From a checkpoint of a small self-supervised audio encoder (BEST-RQ).
Model: arch mobilenet_v2, widths [192, 192, 192, 192].
Training: muon at rate 0.0035, 9400 steps, batches of 128.
Rows from block 2, named by matrix and row number. Each number is 128 + 24 x the weight over the matrix's rms, rounded and kept within 0 to 255. All counts start at 0.
# convs2: project pointwise conv (model.blocks.2.convs.2.weight, 192x768x1), inputs 110-219
convs2.33 [153 179 176 120 127 130 130 121  60 118 222 170 159 127  97 132  65 127 120 127 139  94  78 130 106 130 139  86 164 128 147 107 138 143 137 131 130 117 130 114 145 135 131 156 134 132 129 129 131 102 213 151 130 122 134 164 158  98 119 137 156 110 118 142 137 127 149 116 103 179 125 111 120 122 124 132 137 142 162 134 107 124 138 144 174 107 127 130 153 131 138 126 116 114 135 109 189 142 140  34 115 141 142 106 131 140 134 108 112  93]
convs2.34 [129 137 152 120 143 131 130 173 155 140  87 111 121 133 121 134 144 126  64 130 130 159 146 119 164 143 134 103 116 143 106 126 100 153 132 125 130 129 132 152 114 123 127 133 127 101 149 126 131 146 115 192 134 123 146 120 123 124 127 136 108  79 112 149 133 131 134 130 169 138 133 117  89 121 132 131 181 106 179  83 151 152 196 149 126 129 122  99  95 134 115 125 138 125 120  67  97  86 107 177 163 155  98 128 142 123 131 210 137 112]
convs2.35 [102 105 145 136 122 123 133 104 146 141 214 131 129 123 110 156 171 133 124 134 153 104 146 100 104 116 118 152  65 121 136 133  88 159 136 122 123 109 179  85 151 132 132 141 127 105  91 120 135 145 114 192 131 132 153 108 124  94 135 125 117 135 125 151 115 132  78 149 110 127 125 134 127 128 133 133 136 100 160  89 125 149 147 147 158  95 123  88 119 145 113 131 136 169 128 135 106 106 112 184 124 136 146 151 130 105 125 119 146 107]
convs2.36 [ 95  86 163 164 213 123 133 146 101 133 155 113 159 125 144 183 123 127 187 114 162 136 126 145 115 128 132  72 122 106 168 123 150 150 119 133 127 134 172 148 181 124 129 170 127 100 156 141 133 114 117 133 144 133 158 110 117 133 113 116 132 114 109 122 135 148 120 152 123 105 125 154 119 116 123 117  56 119  92  96 137 155 101  72 135 123 133  73 139 110 133 125 133 132 145 149 141 182 119 164 109  87  99 131  72 153 127 120 125 119]
convs2.37 [131 194 114 169 138 128 133  91 135 110 133 139 150 125 129 165 160 119 109 136 113 137 135 138 143 130 156  94 120 167 160 108 159 123  74 124 132 125 143 117 155 129 133 119 128 173 135 135 137 114  92 131 143 131 109 172 134  58  84 131 100 188 125  97 126 104 111 137 148 103 126 122 143 126 121 138 162 164 111 138 122 110 125 144 173 157 126 114 137 115 173 126 128 178 124 144 151 142 131 139 131  40 149 142 118 151 120 106 125 140]
convs2.38 [189  88 124 140 166 125 135 102  93 139 162 149 101 131 128  99 138 129 165 122 165 171 123 132 127 123 101 143 177 138 133 136  78 150 118 124 132 112 143 133 129 129 122 150 122  93 136 136 123 119 121 150 126 131 130 169  93  83 110 141  93 125 131 130  99  98 145 112 109 116 122 132 141 133 127 126 113 148 117 153 154  89 113 133 167 145 120 102 132 134 149 125 128 115 123 170 152  72 140 149 153 166 114 125 110 128 127 147 199 168]
convs2.39 [186 135 203 146 161 131 134  61 132 139 136 132  80 128 160 156 103 140 109 119  90 114 126 132 114 140  98 116 147 181 198 133 133 151 131 137 123 103 187 106 137 129 123 170 128 156 136 132 136 162 168 141 130 132 140 134  90 181 175 118 134 165 183 140 119 141 114 120 132 145 129 113 168 127 128 122 128 161 139 123 134 157  81 120  62 113 130 140 129 131 179 132 140 163 127 142  42 123 117  81 162 161 134 156 158  96 126 169 115 166]
convs2.40 [182  88 131 112 129 131 121 115 110 130  80 118 145 127 167 105 103 129 145 124 143 104 124 148 110 133 126  83 125 120 153 135  81 103 117 133 129 134  78 126 107 132 123 137 118 143 134 130 126 104 105 110 129 134 104  80 173  87 128 154  57 105 158 108 139 127 150  76 124 136 125 151  90 133 120 116 136 107  87 122 139 150 104  99 111 154 135 133 106 124 129 127 130 141 127  82  75 182 105 114 102 196 157  72  89 125 144 135 149 165]
convs2.41 [196 114 171 107  90 127 129 139  80  94 136 123 159 132 102 144 134 134 112 116  87 132 147 166 137 124 155 137 150 132  92 145 156 143 167 125 141 107 171  76 101 127 129 146 123 115 120 146 129  96  88 117 137 129 137 124 157 143 139 103 153 134 104 166  97 120  96 140 133 147 123 127 133 124 135 128 119 142 141 119 105 111 138 123 115 116 130 140 115 140 108 127 135 165 132 139 169  73 134 109 170  76 153 141 184 136 124 140 125 142]
convs2.42 [192 108 124 111  82 124 135 100 149 113 133  70 130 137 135 195 142 130 127 144 153 125 111  86 156 131 155  78 103 117 139 148 136 141 125 125 126 152 116 122 178 125 126 120 129 139 106 136 132 119 127  91 127 126  74 156  98 145 141 116  93 104 134 148  74 118 101  65 106 115 131  64 121 133 133 130  69 108 143 118 147 131 180 190 134  94 126 139 123 126 181 126 119 220 114 189 137 129 140 186 149 134  94 103 102 117 145 172 207 198]
convs2.43 [169 138 109 149  63 133 114 151 169 132 173  97 124 132 110  91 108 140 125 144 149 119 118 155 128 125 135 181 145 137  73 128 110 153 148 122 133 128 158 130 128 127 127  34 136 103 127 139 132 131 140 143 126 128 139  86 129 118 105 103 180  71 107 163 141 134 128 152 138  72 124 175 112 133 122 129 117 118 136 100 117 141  38 109 131 137 126 109 129 133 138 126 134 134 116 192 171 144 117  79 174 112 133 121  90  84 125 123 119 110]
convs2.44 [124 131 248 138 155 134 125  88  83 137 108 153 129 128 139 133 164 128 135 121 107 124  56  81 124 118 127 158 174  98  59 124 149 106 137 130 133 147 180 118  83 128 128  95 125 118 108 164 124 117 132 103 129 130 144 165 153  77  90 114  82 157 146 148 154 115 131 145 126 152 122 122 131 129 119 130 174 113 110 112  81 114 100 137 142 142 127 125 191 134 103 122 123 112 124 134 179 111 149 110 154 145 124 138 179 160 134 149 110 122]
convs2.45 [151 147  93 137  82 123 132  73 133 116 114 115 124 128 117 157  84 123 126 123 121 106 184 100 138 167 135 115 138 123 217 117 134 112 138 126 132 131 144 168 168 126 132 134 127 103 147 126 128 119 147  92 128 126 141 159 111 114 126 129 129  79 122 130 121 138 113 178 134 132 133 149  85 130 129 141 183 128 128 147 110 108 128 104 158 120 123 155 163 131 164 129 129 141 124 127 137 116 121 183 157 148  78 142 117 139 120 132 100 122]
convs2.46 [ 97 106 148 111 147 129 127 102 143 108 137 145  51 124 149 110 135 124 135 127 139 146 158 137 160 108 153 134  42 101 201 145 123 118 144 130 122 152  91 109  84 134 123  82 132 138 127 122 124 142 196 169 119 132  91 124 118  49 143 123 133 155 153 150 126 143 110 137 150  82 125  94 123 133 116 120 158  75 162 157 138 110 148 136 126 140 125  77 137 135 137 123 126 227 125  90  95  96 113 149 155  95 161 133 110 124 147 128 119 100]
convs2.47 [ 92 122 106 141 159 129 133 152 196 104  97 163 144 127 108  67 134 132 179 123 140 118 169 125 134 136 130 134 142 125 154 130 172 122 170 124 112 155  98 119 136 118 127 136 124 155 146 182 132 143  82 156 125 127 172 143 151 112 141 148 139  78 169 132 115 133 136 157 117  77 129 134 154 127 131 135 187 168 130 155 112 111 124 105 177 134 125  78 152 125 118 122 128 136 123 108 127  99 116  89 111 155 121 111 165 118 124 108 206 135]
convs2.48 [161 115  96 107 119 129 129 140 183  98 132 168 131 133 102 161 145 119 117 131 151 127 127 133 144 137 122 166 200 128 142 130 157 134 109 131 134 148  92 160 166 134 125 139 127 107 143 173 134 107  86 145 121 125 139 115 154 177 117 133 108 127 143 147 103 102  90 145  94 161 122 134 121 135 130 136 115 107 118 145 125 129 173 146 120 149 126 146 143 120 112 132 126  90 122  99  53  66  82 149 110  95 179 139 144 123 125 107 123 193]
convs2.49 [163 112  95 135 147 127 128 109 184 130 132 154 132 131  92  99 147 125 139 128 111 118 105 144 120 133 134 159 110 123 145 138 120 124 132 128 134 122 189 152  68 130 125 155 130 131 127 150 128 108 134 130 118 125  74 116 114  93 153 142 136  80 138 157 117 124 103 125 108 130 130 108 148 136 128 131 139  93 170 112 110 121 113 157 125 114 136 157 114 132 165 128 126 127 130 164 128 142 151 125 150  94 160 170 117 166 146 153 156 147]
convs2.50 [159 106  89 149 129 125 124  92 125 148 165 135  98 133 126 125 121 125 125 130 108 123 111 123 113 110 112 133 120 131  97 149 134 118  81 128 123 130 136 110  75 129 127 130 131 154 132 105 132 133 138  87 131 129 154  91 121  85 118 178 181 124 118 120 132 115 221 171 121 150 130  92 148 129 124 131 109 144  90 163 116 139 147 109 159 149 139 104 136 132 147 133 126 136 141 131 158 178 129  85 147 101 104 114 161 119 133 157 176  95]
convs2.51 [146 136 103 145 109 123 122 118 169 116 131 148 151 126 118 168 154 125 109 143 124 116 166 131 145 127 125 111 109 140 111 121 145 146  87 125 127 106 157 129  93 129 127 154 124 118 166 133 122 139 120  64 130 130  85 159 117 132 110 102 126 177 105  80 119 147 157 196 134 135 131 152 118 132 126 123 115 165 142 133  91 130 125 165 133 173 123 148 157 124 171 122 125 123 115 109 146 124 132 120  97 151 124 149 167  82 122  86 126 143]
convs2.52 [121 107  81 100 117 125 127 141  68 160 122 132 102 127 113 150 136 131 140 129 130 124 172 118 108 123 105  81 128 137 126 130 163 120 149 130 130 115 147  87 146 130 125 110 121 157  97 119 126 113 120 197 136 130 115 135  97  98 151 161 156  77 127 142 157 115 175 137 127 138 127 165 104 126 124 123 121 156 132 133 112  94 151 100  88 145 126  92 121 115 116 133 123 157 134 143 100 158 143 113 114 114 165  93  99 128 123 165 184  75]
convs2.53 [117 145 122  99  96 125 127 118 113 122 136 105 148 125 146  96 106 128  56 134 167 111 135  88 130 129 132 119  95 116 121 139 149 114 102 134 124 120  75 125 129 123 124 115 127 124 140 128 127 125 120 103 126 127 152 100 140 140 133 118 149 137 102 101 129 117 154  72 154 148 135 137 123 128 121 130 107  92 141  91 117 126 104 111 134 128 127 123 116 131 103 125 132 157 137 135 117 143 155 147  84 165 137 129 155 146 126 110 128 164]
convs2.54 [138 167 144 131 174 134 126  69 135 130  87 142 118 126 154 109 164 131   9 138 158 111 156 119 103 144 115 155 109 106 146 137 165 138 153 129 128 127 146  88 154 128 128 149 129 138 113 129 123 166  97 154 118 132 147 133 104 104 123 110 166 145 131 148 103 137 131 162 113 148 123 104 144 128 134 115 182 132 139 121 139 163 156 115 165 108 122 104 176 119 121 132 135 136 130 102 136 129  99 189 107 103 108 150 140 106 132 114 103  71]
convs2.55 [112 158  88  85 112 125 137  90 157 164 115  99 143 131 158 120 100 125 100 127 158 154 145 144 108 137 174 190 173 139  68 122 103 143 117 127 120 118 128 118  80 132 133 156 127 140 135 141 129 153 158  98 145 123 153 153 131 180 156 137 118 109 151 148 152 115 121  90 140 110 132 154  95 116 126 124 104 133  82 101 115 128 112 138 141 128 134 132 198 122 114 133 127 127 123 141 173 176 158  84 167  99 122 133 134 158 130 178 133 155]
convs2.56 [162 179 123 189 162 131 124 123  77 159 133 130  99 130 170  84 126 125 131 130 153 106 154  88 118 107 139 123 150 135 132 132 113 125 141 129 127 121 103 160 144 121 127 108 134  92 149 169 124 156 122 175 141 131  89 138 138 146 157 145 150 130 130 101 100 130  67  80 144 127 133  92 116 132 131 118  89  65 125 155 111 119 128  59 137 145 123 154  90 127 161 123 124 120 131  97 161 139 142 137 175 136 182 164 154  93 131 174  90 118]
convs2.57 [114 105 147 165 121 126 139 122 146 140 154  56 123 129 102 144 124 132 149 124 118 150 178  79 145 107 149 109 143 122 100 125 189 140 102 124 127 154 143 164  93 131 127 162 122 131 111  98 129 143 126 157 137 129  68 159 145 168 163 126 128 112 146  88 141 139  98 122 140 135 123 162  97 128 136 133 171  57 127 129 140 111 137 121 100 118 132 127 189 130  99 129 126 158 121 146 138 112 159 187  91 135 120  83 151 122 135 140 145 151]
convs2.58 [103 124 127 138 142 122 128 124 120 129 161 116 125 122 129 160 162 122 132 122  56 110 116 148  97 128  83  80  79 108  90 147 165 135 145 124 124 117 211 121 163 123 132  93 128  84 106 144 129 114 152 130 129 127 128  91 143 119 202 110 164 181 101 100 147 109 139 171 136 171 135 118 105 130 134 129 141 110  82 136 141 117  94 135 119 112 124 132 190 128 136 135 129 125 107  85  81 135 158 185 148 123 133 123  92 136 120 148 135 120]
convs2.59 [147 132 125 125 175 123 126  82 116 162 140  96 152 124 165  88 122 136 119 120 152 161 159 126 111 133 109 173 123 132 119 122 115 131 131 120 128 110 157 143 119 123 122 104 132 107 123 119 126 140 106 174 124 132 165 132 125 148 143  96  65 118 118 116 145 109 119 133 107 151 135 146 102 131 122 112 153 115 189 128 136 139 173 126 159  94 130 175  52 116 104 126 137  68 124 140 142 137 162 113 144 176 108 131 127  91 112 105 147 194]
convs2.60 [151 142 137 128 102 123 130 139  99 144 100 107 117 119 128 126 166 124 134 132 142  60 156  99 119 129 169 156  93 138 125 139 112 139 112 126 131 152 127 146 133 123 120 150 122 102 139 135 126 103 116 121 105 130 163 129 137 100 138 195 113 135  78 158 132 108 152 174 119 146 131 104 138 124 125 118 127 150  72 134 120 134  71 199 106  91 122 154 135 139 153 131 129 122 132 161 187 172 122 125 143 120 122 136 119 102 132 141  79 151]
convs2.61 [114 146  90  88 216 136 121 140  88  82 166 146 109 126 127 120 163 134 133 122 115 123  74 101 116 141 113  60  63 119  76 122 127 130  91 130 137 127  51  99 120 136 132 173 138 129 133 134 128 146 169 143 125 133 115 180 132 191 125 132 132 107 102 148 132 154 181 122 108 172 135  96 115 131 124 130 149 126 157 173 109 133 160 158 149 156 126 105 135 138 120 129 128 159 127 131 131 159 153 131 153 159 119  89 104 112 141 142 161  89]
convs2.62 [ 87  91  88  99 121 130 127 182 160 147 145 109 105 126 134 113 107 126 114 133 123 124 167  64 106 100 121  67  55 134  97 128 115 144 170 123 124 107 117 136 135 122 129 102 129 119  97 129 125 130 100 127 125 134 121 173 132  62  84 153  88 166 104 140 127 137 125 134 128 147 129 151 107 125 132 128  78 114 185 129 135 156  98 162 104 107 130 116 105 127  91 129 135 136 130  83  92 143 135 181 132 153 105 102 122  91 126 162 107 131]